config = dict(
    model='multi-label image tagger',
    dataset='simulated grey scan slices of phantoms with and without marks',
    train_examples=245000,
    image_size=48,
    crop_scale_min=0.8,
    horizontal_flip=False,
    translate=0.12,
    color_jitter=0.1,
    cutout=0.4,
    arch='convnext_v2',
    isotropic=False,
    norm='layernorm',
    activation='gelu',
    mlp_ratio=3,
    inner_norm=False,
    patch_size=[2, 2],
    depths=[2, 2, 6, 2],
    widths=[80, 160, 320, 640],
    kernel_size=3,
    num_labels=13,
    init='xavier_uniform',
    residual_init='none',
    optimizer='adamw',
    lr=0.00046,
    beta1=0.9,
    beta2=0.999,
    eps=1e-08,
    grad_clip=1.0,
    steps=12900,
    batch_size=256,
    epochs=13.5,
    lr_schedule='cosine',
    final_lr_fraction=0,
    warmup_steps=380,
    weight_decay=0.2,
)
Rows from block 2 of a small multi-label image tagger, named by matrix and row number. Rows with one number belong to one neuron. Each number is 128 + 24 x the weight over its row's rms, rounded and kept within 0 to 255. All counts start at 0. Numbers have three digits each.
After each neuron's rows are labels from the 100 images, of 14848, where the neuron reaches its highest value: "peak on" is the class under the peak. Only what is clearly more common there than usual is listed. The data: simulated grey scan slices of phantoms with and without marks.
# fc1: MLP up (model.blocks.2.mlp.fc1.weight, 480x160), inputs 80-159
# fc2: MLP down (model.blocks.2.mlp.fc2.weight, 160x480, transposed), outputs 80-159

fc1.328:107131137167124156108161157107161151134116146133098102120071119147096136125125156125162111097149156134105100091112116122150178174135111130125158114138143135086099127122114165118121113144102091125106154147120097100159164148089118121145100101
fc2.328:120137102098107164111104111142106072119132118098154133110150093114151117138087129127146143157138087144113135181161133134087133147129120150094113100175090154167146096145128125137125100131102120093121161128170162124113101122101158149088161108
peak on: soft tissue

fc1.240:140182168148121165107168119114148055136103128118092144101108122126111142119145129159123161106134120080094121141171164147133151136108103119123112126101139170103082171152146147094152127123134105104141094148142140169128126118168126121143120131
fc2.240:095175117141096145156164137098158140139122112108126125175157182134162127092093135148150154112148099114104121082131148100133148143107154139134160167089104113126166096124149093163122135131167135118100084106134090142156128169124151144143117131
peak on: bone

fc1.177:084167123118158157094105143165126098105120094098128106129166108139120126123100147122124157082139083141130132138135102111139114147186142157110156143092131126100147080159130132144151131152103173117136095103133137152097158181110097088146110072
fc2.177:131121105099118124086091127128090159120170117150105140145108088071160113139121143130146113102105129178091120157152079144174120132179152138144161080136114125107089143116154185121127101133168080107150173091115106131127139162126117108116144167
peak on: soft tissue

fc1.327:137104121132093132105108111110094136116143109117138109111107133161123138114168117118124145139182156122152144159144145124125145137105122097175130123123093132173161148115109107153136177145098171159080123116121113123108153132099103110123056094
fc2.327:123154137125129174117155108140116172098134113114148129147128133105161128122109126155119138141121097094135112118078100151156162161112142109142083138167111141101159089119128163118113156128148128108129149124144110098144155167112138134146159133
peak on: air

fc1.44:124113118104165106099133073129154159145158136146134124114136117151144109127167155101152159134146131111140151137118170102105101128148090092094105135125085107111138141096144162111170151152121154133114165142132101118121149136149095131168120177
fc2.44:106098149114141130123155154154145121151106124089165092157122120162086135108151101109136118117100106133135145126117100111132173134126123134095063135128176124126131151114125128153110146177082147124132124184146132092087168112104144131151117087
peak on: air

fc1.450:124145143124115136091137153143097136145152092111150152124119151130164107141116161142146078084078128130148136130154148143135128129134147119158123147186145124127114105153106123152096145156127108073121135167130166098168128174121140150163133109
fc2.450:077099088147153081102149136116146117143143165102107145150114074114116129152153093164125143108135131146124156112165133122092114103134146165165121176146093110132114162145079101120190091103117104134112131127125117158135102126127124144091129105
peak on: mark

fc1.95:117136113099117153140098162117089080149160107149152085135104144127114104133133146153149111076106154102123125185138138121125159109095158129134177167107158114136129102138166109097145124158152116131105123160156107106112099131162141105131115063
fc2.95:130091102111152138120120112135109126138103121136099106125133098145109147165169094131093107126134106122166173145163167107142150155134155125125117148138096100120100141154079131114148138132110135159125115105149143145127164086105156117119101128
peak on: air

fc1.5:141140105113150116104095120115092154175098095182147109139072134150076118156103123145115131137150160117122149134093085129161123113150105114134113161105099132070132149161138159114140107133127132131114122143146133121112112099155128097096104122
fc2.5:130098144129143132148152131117104125133128144149156159127082160116121128114147099124166115129123113136089143165162138116123106099117151128136113158126153112104163111142112095128141111167149102109114119103125176146078182137102148112135105128
peak on: soft tissue

fc1.106:149109102115171147102143176125121118155121099150138169156085167142077129128158120149102110110136149113109183156144082118119160155135113142108117114126104119170131153174106134139145158167105148137133102142144098124142156133115078136112110124
fc2.106:120111091161106175121145162153158107178160153110157093110124115126111103117107113153122124113094087086149106107123129115167126153117126079126131119173133133147151127138061150092099125141123144097149128127109105092087182136118139113136111134
peak on: air

fc1.7:110129126139146124131137115105118162144104144125113116094102105114122120140130116144133190139198149121120128127151095131146104109116161158145114087096113088103103134107133138132138141114093152111117105130104155137100110151161084102091128107
fc2.7:115065124175123149103145115136105164139144169112116102143135127112099109115141152126119136128103117111154171145138136105127112144151139119137162153150121122115089168134105139147176136155096111159078082132143088150128120102150138136153137148
peak on: air

fc1.473:143118079113145148156147136121122126089178096103164120131131107091119149152142161158118130118142138127118127173082137111089075117115120151155109149122119161075148152094129122110121126136119139126125111186122144103102136172096128131087139114
fc2.473:139159114156113116116137088138149154128131155150127155125114155120100115097113121148140082123124134098124143122133086156094122135161116112120117151161080103173133149097152097103107149116108141158147140098166128139146105154111174098136172136
peak on: air

fc1.332:165098114122165112143114123110104078123138131137127111169122147160112119163153131110093114114124109115112125149109100154114186067142130126153101126122133115166121148075117103116113121163143115110156163130146132134154144092094130128144109103
fc2.332:136150114104127185143126146129143118121116124124149108094126113096142165105157112132113124124115082074134110081141120128130133115146140122092106069148146113160115096130110112132112098122109112111125167097113115116130143124136125098130133093
peak on: air

fc1.86:136141117099155097108112127169167163138121151076150103125158151094126115130125124118129117086143115116079088123119102106115098135118146133123163168095102131154133141112131113127135155156113127148076092124118159155123162138169095086139116167
fc2.86:095149112147131180149165119153116158156120147133126134147138115154126100115167137147125167112125141079115175149091096160139125141086101107104155112136090141129132122145088168114157110135129151125108137119123121110152166097120087137107104133
peak on: soft tissue

fc1.385:099173147108141172149093130124121143118112131147142101081145142139104150124084138115120176099172126097110119130139114116085144138175156122148151157139134136164142107117169138143133111119129182098137103140077110147152153119171095097147162099
fc2.385:107104109144169152126172141100132142141139151141104136162146137114127106079091141114099124120094144179119125149101098149126097136131123082113110129084123087118100106101127151156157136116125105171147157140167144169095143114092155108088130132
peak on: soft tissue

fc1.261:107180128151154142138140146122106130158083144109090131154121094134108110111134163160124131137130127151165116082154123146082154150103126155098142110144159109120147122130113116120152129108113155106129091139140099129134113140099162145115170118
fc2.261:137139107151152131100123140097103144091100113147158107110133130093106096129129097114088173129129086128152126086104132114138143157136105121082110078120098099119108123122111096153104099116113119127150175159141113121095144112136160113101122090
peak on: organ

fc1.421:125158120126104133128169181150135165184172160096137130102134104139080129117168117132148165115110143160125154136143128115091150115135133146169127116119134104097149137106100139104131116157168111154131105091126140168128140122125129112116093087
fc2.421:138091149110144135158115158143075095109133107122113148135156097131105112154148100158135159155163139136173130160151167086074159111096134154101106148112101163142106097130102117109130165167119118098150126175145114127135094159127144135093135117
peak on: mark; organ

fc1.175:132127129135143137134125126161099100078108139159136132099168150106093113113104162094135117146102110102099130120138131124117081139155148103109146136155143124099132089100145128188135145161119140123135111129138109120104162173085098111109157105
fc2.175:093103115128099117138136146093151123095121115132099159124143161119129129088125139120133137148081119152109115139155098165151133120154124144171134078094107131163102123092123170090101072076164122113119118099125136133143142110158129148150104116
peak on: mark

fc1.207:136136096130125112142128113103181112111171141100153131116128153123138124173106148134131069135138163057110105141148117140109097165136100144123126122177153163118149116127112147150094115153160106111096141137158130089149137112177097111088156112
fc2.207:109167110164138091112149150105176123131118161147154127132125123116077141151139108178134158139096177104099156144167142089101156116119124116128158111107120141127140156169109132089159150112107139160149128130083144119162103162111165115110146117
peak on: mark

fc1.479:136160073160159164106104135091123104111141114127118142085139126151098150139132166101104124162173144171103095138148159095165132131106159156127117103140113163120105149094136094110133129116134145122098110146167140143196113120128114074096156159
fc2.479:104139112122092146110113114116123099143159108109135141173155178133130132138138151120171076103083115116153119125106104135138091091147098137146153133150154151164102127165118083117141099091121132154079103131141163155154095149150099074134136130
peak on: air

fc1.358:111132107099140102110130131121145107135107104104113119148156146165131129178112140163138158079151144094106159076099133170088177095164137130126103100130120150121113105137159150127119116152111105144127093145126094172154104144091140102146131108
fc2.358:125121169137101161130118143163086098168172167137094131151114120155113102094106146154092139106150112085092146091131135117104157150101087082092118109154123134152098137118089147164117169141136120143155094120116116133151153127103116127150123088
peak on: soft tissue

fc1.233:131154087130118110146127128114197101124118117165137108114098123131127162117119080134119140107101158097119113140104124162159152097148094127119169154099140145150136148124113130117128118126158111115130098150152139174166111095146090148126144082
fc2.233:113124153156157108131176103107130137155146096162124102093111094087157121140101100148093118135112153159136156118120125113126109164131146104128107155174120153165155139164135154114119158127095193106158103148121137101130102128083123089151137130
peak on: air

fc1.52:157131155138130118156191086112126108175151125178138160116079158065142149133089117112081109131114147115105130141143136106151126111106113092085135138121104128132111118107097151174135102152153119164120139137143104100129154095109123110079139164
fc2.52:141124169080137135133141149109127092141152151116111102114099132100137126152158135079134146134129096144107162149141106112139176129130158122148128103142097109156130101106113111136099144124153093165123099124103101092106157088184165174118136139
peak on: organ

fc1.13:105138092129152146158133132084162122087128181130109117142147149138131128177133147140093137093145166118128112173111149128119112128121142188167143100145110117142144109134111157161135139137127143127092090107169122124102154145146144132076118146
fc2.13:118127093087126072099113085116102156106144137086149118157144162126100066134122098158124121136134176187130090147126082173114157137133120175130127172127100127111120095148120119144112121130138092169157131157128139157135067112139120128106169154
peak on: mark

fc1.414:094114100134142159164168172152132167135101126126108159164132094163101085131112151111135116120162132081109152095133107091088106164132114133180164151116088104128147150091135173140136148107114124102120124137127110104117184099087164105136153126
fc2.414:114162138090123165106078182132117135151132126117106152121159114115123128136149161152158130161110125111145108147142126140109128126150161141107084113179102134096124127145098099166081116130087157093161144111150113142080140102148101090121091114
peak on: mark

fc1.347:127125134136133140122114151143148162104154118144152099109135151112131149145131101171098125099130148060101120113153172104114096135095101150110121166088099131116103161123137094144178145122163179112076137122150112143120153119135133146072154130
fc2.347:150111095161133128129112099156096128135103117167102072098169127118144119124111128126096101124150137079159150086090128120109140111109131144091146151184146108121133142156139126128080123157166157120139092134112150121122153152123166113157144128
peak on: soft tissue

fc1.388:161137132102109135132150069131134119155104172151114159157129169121076134113117109099098158183152171096132166152115136145099105167168123099110119117124120140119108138140154141160145160122158119119097145138137106120159092145126144101166128128
fc2.388:151095146102141150121116129150130088087098127125103141103104115117160157168129142139092136156146107164097120097158142113155151119156144151137072156108145093125112122134150084172123135110102101104126099131125142139098092124102167144149113097
peak on: organ

fc1.359:146105111158142121100153124090127138072185185151121127109119148139168154144146167157103116134088150137137147126131122107128140099128085181134131121132088127148100094170099138165139136120164131132079153100140121136096162184168112149100139152
fc2.359:088112133098140148141127093131091158114148114097127079140140110114094129157132142151147124155168114101162162112130097111140141128129115157106123100153154094112141111118171137176158145166155136152091155106136125150120097137101171110145092144
peak on: mark

fc1.231:092131123119138112135127092122147127143124137128107100149138126091102178087174125077152136127132109109184117112097157118121155121204161148100157116139116124118139129149134180151133173135092114156140127103120126137129119124105086140157136130
fc2.231:136123115113139081114104102108125115110111141169102099083085103135139088135080155105124155130155159138114139101153124131133140108103154150089080099153150147124091158115168159130134159091110104122119181126114130121103154138118120170159129109
peak on: bone; organ

fc1.279:138143104120148126111132157129154176124193160134153149137115113105115158134128146159150162113124150092097131117107102109135143152129128165147121130099171127117144134133125088110128130110158175096105127168152118092123126154145149093120166135
fc2.279:114167101138164170126175114128123182148129113175151111137128128176092152133117122159156127118142156051146110095131120132144101123111139142151149164152115120103172142134106089106095163105157169109110121102140093104158141124114109141117152108
peak on: soft tissue

fc1.446:099109144100109130089149129116149168102152102146132110195129144128091129168100115118132123126126135159105109155140074128145126098141130136104112098148138111141111144099101121175145093152148148080093147133119124100119114114129125112094098118
fc2.446:123151107175128127079128096115136126132114093111107094138137151144160093125146114159134115076095187115144090119127107170157088166110144119133171134106116128151159107148182171111136105153146129107142122138098137173154114168129078170123140152
peak on: bone